A small image classifier, trained from scratch: arch vit, activation squared_relu.
Rows from block 4, named by matrix and row number. Rows with one number belong to one neuron. Each number is 128 + 24 x the weight over its row's rms, rounded and kept within 0 to 255. All counts start at 0. Numbers have three digits each. After the name is the row's rms in percent of the matrix's.
# fc1: MLP up (model.blocks.4.mlp.fc1.weight, 640x160), inputs 0-159
# fc2: MLP down (model.blocks.4.mlp.fc2.weight, 160x640, transposed), outputs 0-159
fc1.334 076:146184123138091120117132125126138120158151140162117150119094114144114101149118115143099128098123148137127103126152054169138090101121141129167107138155139140022088133133122115091122102116142143113156115149119142126149125126106130139132114125107141143133119100169137114086131091125113159108130159172117160166146138160137108171075149109130115126126152104145095159102116088164108116152140161141150161154125146136131130142132134140141099199141109110121138113129102122133117109105156158
fc2.334 070:085146121125145123103155117085085137139106138147130103179168181136108157132165150111176138127130117108098138127128146157125149115149100127110111147145130153137188126141142114115113090135148119151123115119152115110128134141125173139151155130128158115098155134076139139170110141084122181082119179096141122104126114111127124151131149073166126124143122103130116151112150133142106144160120118107109152114115132166168121101135095121125114099123125182156136144103102178136133167118066132
fc1.335 026:121194111125137083131101107134129134137114137113153128131145126176132115162096097129108130100141122145132118149111103188141079118137159140148142140151149149098091102131099135074141143105176112108154159150138120146122164116167165127148129121134105118147169124178105129101133107111112180098138122150127134139134175142086114136124145065135132147139141141126125151125143103157108136129128113139141161171120114144094136148149153072122085150150098115121120109195115154093125119142131154
fc2.335 022:159129135164152115107137121161161147172090091159118127123113147106133125125103134154098137144128132127157129158106133146107142121183106085117073127087089185106144168117122181149156133185110136172140098088121148122105132128154123141156158140142126099114110134105141175152143139137122151107140162160146139148167122126118142101144182096111115065131123137145107095115100135136156114112104146099116133124128133124148138166134153087148159142115125112146128146086157128145135147133144173
fc1.336 077:134180113112083091127127100150136102113149161142141107125115109168124114138139114115118119132134131141091108105129110175172085113143130173143142147172165134120112102145136120124171154123133130150137130146123121122128115146112131118106094151114124149125129098168128102103136070127095133150175127121130115151162156139165101161112127115154107161137162133123121137093155066161092108127138114150154151223125134165084109123126149109107094164145123114113159121157090150112146103130130122
fc2.336 074:081137143122125162135109145135142108099126155122150100115116093099129118088130148088151147123119164128148153134115139124134157166136110098093120158144167117182180097123103113164100125149117090131111168133135121117124147130179144129134144156116188123118101158144090122139165185130166085149132147142146102125140155111136137167174104174148154137148137127082108130157148154109108142112176124102097109097128088130128120115097131125116123092105139156162137136086127149102140137129110098
fc1.337 139:132134114157141104133150077116115145121121144129126175145108143128135158172129145111139089133103117136115095124080137131174085068130126181166132140131125134119101099127154117104162162124169106146151147136141100112144167110089168143119134134124134116122176149123142143067153060095146143145168131123108118120139135136145060112116158120113114160124133128133123135077099123173099111143106112128171128120098128127134148112136129115135102124165151128118106143130081153146147131177113123
fc2.337 139:132135136104119102139133126000135128127137135130096135138123125129133115153127134129131149124166139135130096180112086076126138126114136102187126120113142139117138129126148133124119089128154137166133114112140122124080146166141129135161160127125106147148127112138144117096113105119093070111136124151120166153134073154140127158116116182116102123110150125147130144135123118149141146134087161128122145163103131120173129126195107119159130127133106139153128159109121093143133121130138129
fc1.338 061:132185102185099077132155114142098132135170164124132146129113095156124100151144112146097115128119122132129106134117078169167085093108147142146086158143171153112118123107113138108123146103158144131114127106118144125131130090098155116145116132140117122055124113186105114099134111128097177135136106143144140158154127153112110099118135093137107144134161132128129089152129081157090097153137116122137119183103091135115118140144154167116095174149103131137114125135099123125144106128128146
fc2.338 066:113127147141186126082124140148134149165143090131151121158162138098133172063072155132136154130106121109116199119100158150068145130157093126067106122154127120148141157147139114190121112118145140139135148115154141092136148126146101147117153139114186093146116123109146125183133138121167163123119124130101141121115164128114114137124123084146113083107122101100119160123121148126148131120148143129132133114138135142104109103084146139135138097116131102148122140096131173137123113159134132
fc1.339 132:146157091112105095130166131117153154141110143129141135143113132186109117139110126117158096152108139124098097107156129150148129079135139174181121142151111172114112122145132091095131147164165150162166112104112115143152125150110122140087134151110125140134162125124157111083108114132123137098175154122130139107196126124202105122115153116137133108149126145159126141076120126154109131163123125146117182129108126179133120124152112105076102140138092130153162158128101146159148128120119122
fc2.339 141:162115118114116125124123145094114158156122109150064142109105119150163121149128097147142109147129148126111104138132118098123130124145158137161127105097107142138083157082141190142113143121127108132138119108121135118092139201116140143132141129121091141141147124162159128077122108146102074108143158167141161161132100181152119098160130176109113094121153158129101112099122087138136126139137170126123120136119150136183136150162140126134172131128111141145101144096165092128148147134164174
fc1.340 136:146156111147111081066135122151088131152117139130109140126122135159109089124133105139107136096102150108119127132163110153127142126089147131135078129136113176082118096113107112088094104102136176129144095085122162123142113162116100149146133108150110132094113084136115106137085127151100149100111137162126187126154134138128155154130123114150087092130139115154111157141122120113096126178123171140117125159100167178157110161127087168137116157131091099133113142129121137156117126134105145
fc2.340 142:102094117146125156128143117091154129124099114154122114121145135101103128142151162092128192148139156071145123127123132082130150141162077086133092174096121137143153150117110118131119076119122134145116141109113160111155125134190116148125162124134158084104089131122115123128104171147138153089156160132154133113152090127153147103130117097139136106159139138139109120165119159095135114106148128093110123110127105129143121117165144117124173110086109114194129181092151123131143154134129107
fc1.341 070:157204108147113077145113101133106135147131128138130170137090106165112112155119107112114126065114143128124095122125092188145099076090157147157115127143132152103079112131109106092129131119158146125160120131112109138141139145106134136124111114122116148112142089128125123106120098125095150102154135143125134147156146151129107174090163114094129123115150109151109145119137085148103115181130158155121120184118144170103137141136113145114098188164097106110124137150097138107131099137138136
fc2.341 074:106160108144161135121108104090154146133087116176120122143131141132095112139115146097089123170132119120159111139110118152131128137178111085136106129110116148088146173122143106090144160184140134151130117105127169123142110166146126140141174121122141112104112111068111144163121152117127090120120157102134106120115093100097149105116172160119163068111128137160088114129154132110141137126110119140106148121150138119130119161162180100135165138098130111153158154100152104095096148090129145
fc1.342 026:131187123134088094121122113128150104148146156120126133168136090156112073155136104175110148087170145169092113142133105174122078106110152153153116147129172120120133133114099124092130136074147121117091122120093148134127139126142134146147087113139149122141170122179115105086117115148117166132177150167164130130136135131120153138135105102151131153142169137083146141149173118132109156110127131143115127152134126119125105130143160130154083149165124108095085102149116111125137133090111141
fc2.342 017:133138104175119126146123144167100107127117123132126180136130109130106141119135139126180131142113151102142115146118177144100131094109135167101089156160151137133118126160119113148116146088110132173146152158121087115174119130124093143136120175115129134097107116107168163129108126100176160133163161139107111098138140100184134127081106096095104092123130131084136148109136160158157144139095120148114102111117128183188098167120099152107150112141136090150122148116136135140126135115152106
fc1.343 028:154189121133115130116130109123144112150143154142106153136116115171094092153146121103082151155164153144119119124156087174149067110093143116154157154149140162085104156135109123090098118115151120159139157135104147148127117096135155105136094132133092102139165091170136131117121089120121168146147135160132151143115141114123130139122123074112135161145161118088121121120162077127099135156154126165141145114114138117121132157130133114098116125179135087123116125156079143150132082112142103
fc2.343 028:148128108104156150126118141121079151098153159112104156110111138152127127121124142105098123138082120144146139114114103127083133112145123128153154086121120092159115127134136140112124095079086133130167115154119128106102138152099144154165109076156087120121130070141104166113105133145099109131097095148105167142093143146098111133135098140104111140116108165132151140096143141136077121156104172124160118196145162173137113136105092117158146136148122121091117090108107138117119141166153099
fc1.344 142:127133151122089136107113148152127116120162147143136100137137103115158147126137130141128138112177137144108136189092123126137109165115117135120136154127138108106128135153099142129094115099110120110107142148141105109101122086139117107136090147102125147171094133186114098120133083101136115141161116153088131208143140198169106179096108141153097142082182085098132133130113087152110104119159122143165143130108106114119139123111138168149127148120146120105096102138119108145139091135139124
fc2.344 142:112141126118149143127164117162076107157130119175127140140105113122130106126117118188123124161137160130136125159113116149135104144165128120103118130137169129137113167115114138118140155116124167112098137140115142131119128133114150118142113155124150130122113068159130130111106130116118053078131148148138159150109175137129167130099139196113124104104176105138117120124102082140093137159151159122126106170137118140130122131053155121141125129141080129109099100125121150150177124111139190
fc1.345 131:131206126147092107079127105146129116120150137126114110091133118130182120123141135143098127115155198125114129161125105177118125148113119124125119133126149121113138124105110149128119134120136123131125130133144151113079164114128091149152117173172126127150104137201124110115137109155131136138146141187112139220155128199155126146129116125149051133119176120111118114132134106134112110117107149125160131136094112130150103166128131150139103147120133107117105119117114123133130125152142126
fc2.345 138:121152136150109118161126120174096100132147089153110206130110085149135099088125128141115130118135197099109138145134097167151108123100140141113100137151125150089098115111084122112128124113134130139142117132108166127115134128113130151137162137135143127119114141161124102109138115142112103126173137164102145154157177157148159120115125141069083126079180149145098120127120093149139147124172164140140102149090110141169102150086143130123142138125112123118095112104151125112134123143178154
fc1.346 151:161128139127131078135117091120132149168157099159121157120135126155162119155080115166130095138162139137101096132098108126157090100114165145150105123112113150101059133110133168141133143146155122133130097106136126153095147107090095109121134140149084150158143141158112124108146075137118157135146147143088122161163113154144087146078131097113087135094160146127089104115102099165144124122126117155175115128121138126149146127156147109137132136145133114107134131123136084123121101171149179
fc2.346 155:138134180149136086130092124092161125144141114125168130166149120131144140107129115102127132136166113105143163112159154104132133127099116112107088159162074164088119103144113104130117110138149094139137150101148118146128132107153095120125148064154121143155134181130083146142168133129197146156115135135122089150134141140113146096152129110129143147125124123128106119177114163092156155090115120138118128082089105099176106130142130136134115161103159117125128150146132151106082112108150091
fc1.347 085:116153153116089126090146085146120154163161109150139113112143136113142117119135143145084162108140152148102126170098076154111096152103115142116141128117145108124156121143131114105142083118130145087114135148125124095120164105125146159129094136147138111135135128166166144150104107133105161102126097129113154165103143174114099114108140081156082101122184089155105128134121087161131084158096171120153138148124119105109102099129114143125114181113120129088136094144130133142160110163112171
fc2.347 098:134141111135170102119149134167127143162099117116127123119177148112128158064114149139149139150083112133099203099138138152115157100137104145078136090187103134153138133140145119190119116127145148145175113114169126110142141146121129141103153119156146101122150128091140137183091153155126132106101135106127148094096162100115106109155141111130138099142082126124134151135115168117141139122123128138125161094152159131128085116073104121121112110122104140144140163116125166133128161145127138
fc1.348 086:126161115135087112129175124128123116155166135156136154102137116136099107157118123192099155105141161127112094144103072152152076118122134155148114134129118134132104138132135124084111073127128191117139119133129131114143129124126129129114115136120124103103089106144148111116091122156090145089132123139123174145140138165148118136100146095119111122122173128187105119134098074155123101133117153140160117164134074132122113119137136164111111147134074106108144115143114124164150099159140191
fc2.348 079:128130095115124142108146111152131159124114123162089074095175176129125176110133127126145136162109130161106146124116113120122121120180105128098139094160140102132168135106173133162150131175141120122140119140166138096111147154130158164129116151142148102156167143106172125184117116134131132116112144107115130120112146134124069126121163121179139085137104087101106151093131092133113098142086144115138191090140179126126107121090126105127118136109138122124148107095121153144154155128127122
fc1.349 145:130161103138129076083154126142087154163106120127110152119115137157120098116120127135109146098089161111134133129176078164130138127104126120124072114136118146097128110117112103100094107116166175133170097106123171127132130167120118150149155121156138116102113096138094100135084141139090151104103156160118188136149138149115140154122151104130102084118139134141102154142112123111114140156126180134122140155111153190150103165117093161143116166123083105131123142120116131159120129126111142
fc2.349 152:121097130129138146127149138133145102131094119152151136152110136119096121116145148112129179161144147061160138145148132101107140139164090075120096183094130142132153179142096089159117067120129151138119135109092150126157116143175112134118144102112159091127096118127125124130101177110133149094143155149154159113131125122139186096112132099135150108156144131137104147168094149112123119081157143125091144118138116158138114135140141103109170130092104117184122162097142129137126139126140116
fc1.350 041:143201165128086107124152108110081120140148149113123192133114122156131091142134096143106112059144143122137124151138108171117090065097175144140106130139159148092131099111126123099127125077187134121148142134098116160118155117108135121141119120154130146111171137160128131098136108111100182116135128151136152133138147142111126146129131077109123172126167128119131138104136101139113146145139115178142114158111119164094131141122124133121101150177115118113098116143122119138154096133142139
fc2.350 033:120094104170120141180100114134129168123116096161107142108145120103140167124123127121131126159099111166145126112115140133121110148163112119124102128127083105155126162099130162140174162165096072127144137154145149125141132122124146112145176121141114102152110167102151172128145119161147160156129170118145084118140110105151098096188126111087124108141107159133104097117177141132141098099149084111125120097143130119131136122120164093111171103108144124131138117131171134113088179117151127
fc1.351 171:148134154115130125086145140144120110142156144149149116135106134125159108148129094179127137128165130105145101169133091137129091133126148112134140163116156140096126138142100120135142112101127154108114118111114109144091118139132142122146107133122112149161131119209128123104136136111096142130118115177125172173133129197121141148076145112164136160110208100124131143135082079145103139117144156131127172156132136128156140116158127120150114211111121136117096115110100118130155099122119150
fc2.351 149:136116140184138129086126093103145162121124157144093107111117156096141150122118149124110138108125103131135147155068156102114096144125127118107120119112093123133127136103191148118130155143152091140128129103153129099127175125139159155161133125137116108119161144112176149140129103152148052125117109126111120140120129145102052116143138194153073106111152096149115140111132106146091116146095129115159126103104126077149136104119128148162118113120137115135157125154104133150141130180109137
fc1.352 119:135164114148124082092115153151104147160154135131108131104146086184158127146142114168155109128118128137111119117136089180147137072130146128141092120152163142124124125093099153126088142154137145110131108132145153118110144119101131123143134158141119118123153109162099093126101112107110180129119156123083122174142130154126129141149119083169111123114144106101134141180121104111089127098176134158167136127105117162145091162133078174131096160102132160123098140097098127135118134127100150
fc2.352 133:125117113119162116109150130107100134144105104139141108147117145122126116153109102156120116191110139152146096135137090130090147137172123105162125114093131157145152144131121147124125117141147146132118090113144156123091137137110117131146119133125138095123132094119080156112107160107064170101131119105143155127136072115137113091144171080136150092150126149129136058126113129120148089126123128142128152195158137169138125160185123085141149152092119118141123131089153079135132166148138141
fc1.353 113:144149093137148072146158123125074160141124129108103181105097136154130127135129153113132128098060128115114122095149115164125151084103115140148122108157139156135134084119141121112106116076170145140171139120137143084145159147117151182167147134140142076085145101132117136113083132143129151086119127127125157127125129133106122114143120102096081102132131154142144143129126139103133119184119162115130124142113167176155105122126087154151118142161109133120093140124110154137129154172114133
fc2.353 126:140107134174145126139116126162118124135082101177110153137144144161113102109154113147133126117137155057143147117172139123123133124113133108099063160133088161122109169117097092133105136164132157147139099095102167162161102120113112129128173103144155115119117139124129116163107150134130162102112178157133128132125149128104180099129170083116125092128142111137074152155102131112120158101131174141109129094122140139161099168123169145125148131117113107155126149134130153121100115100141124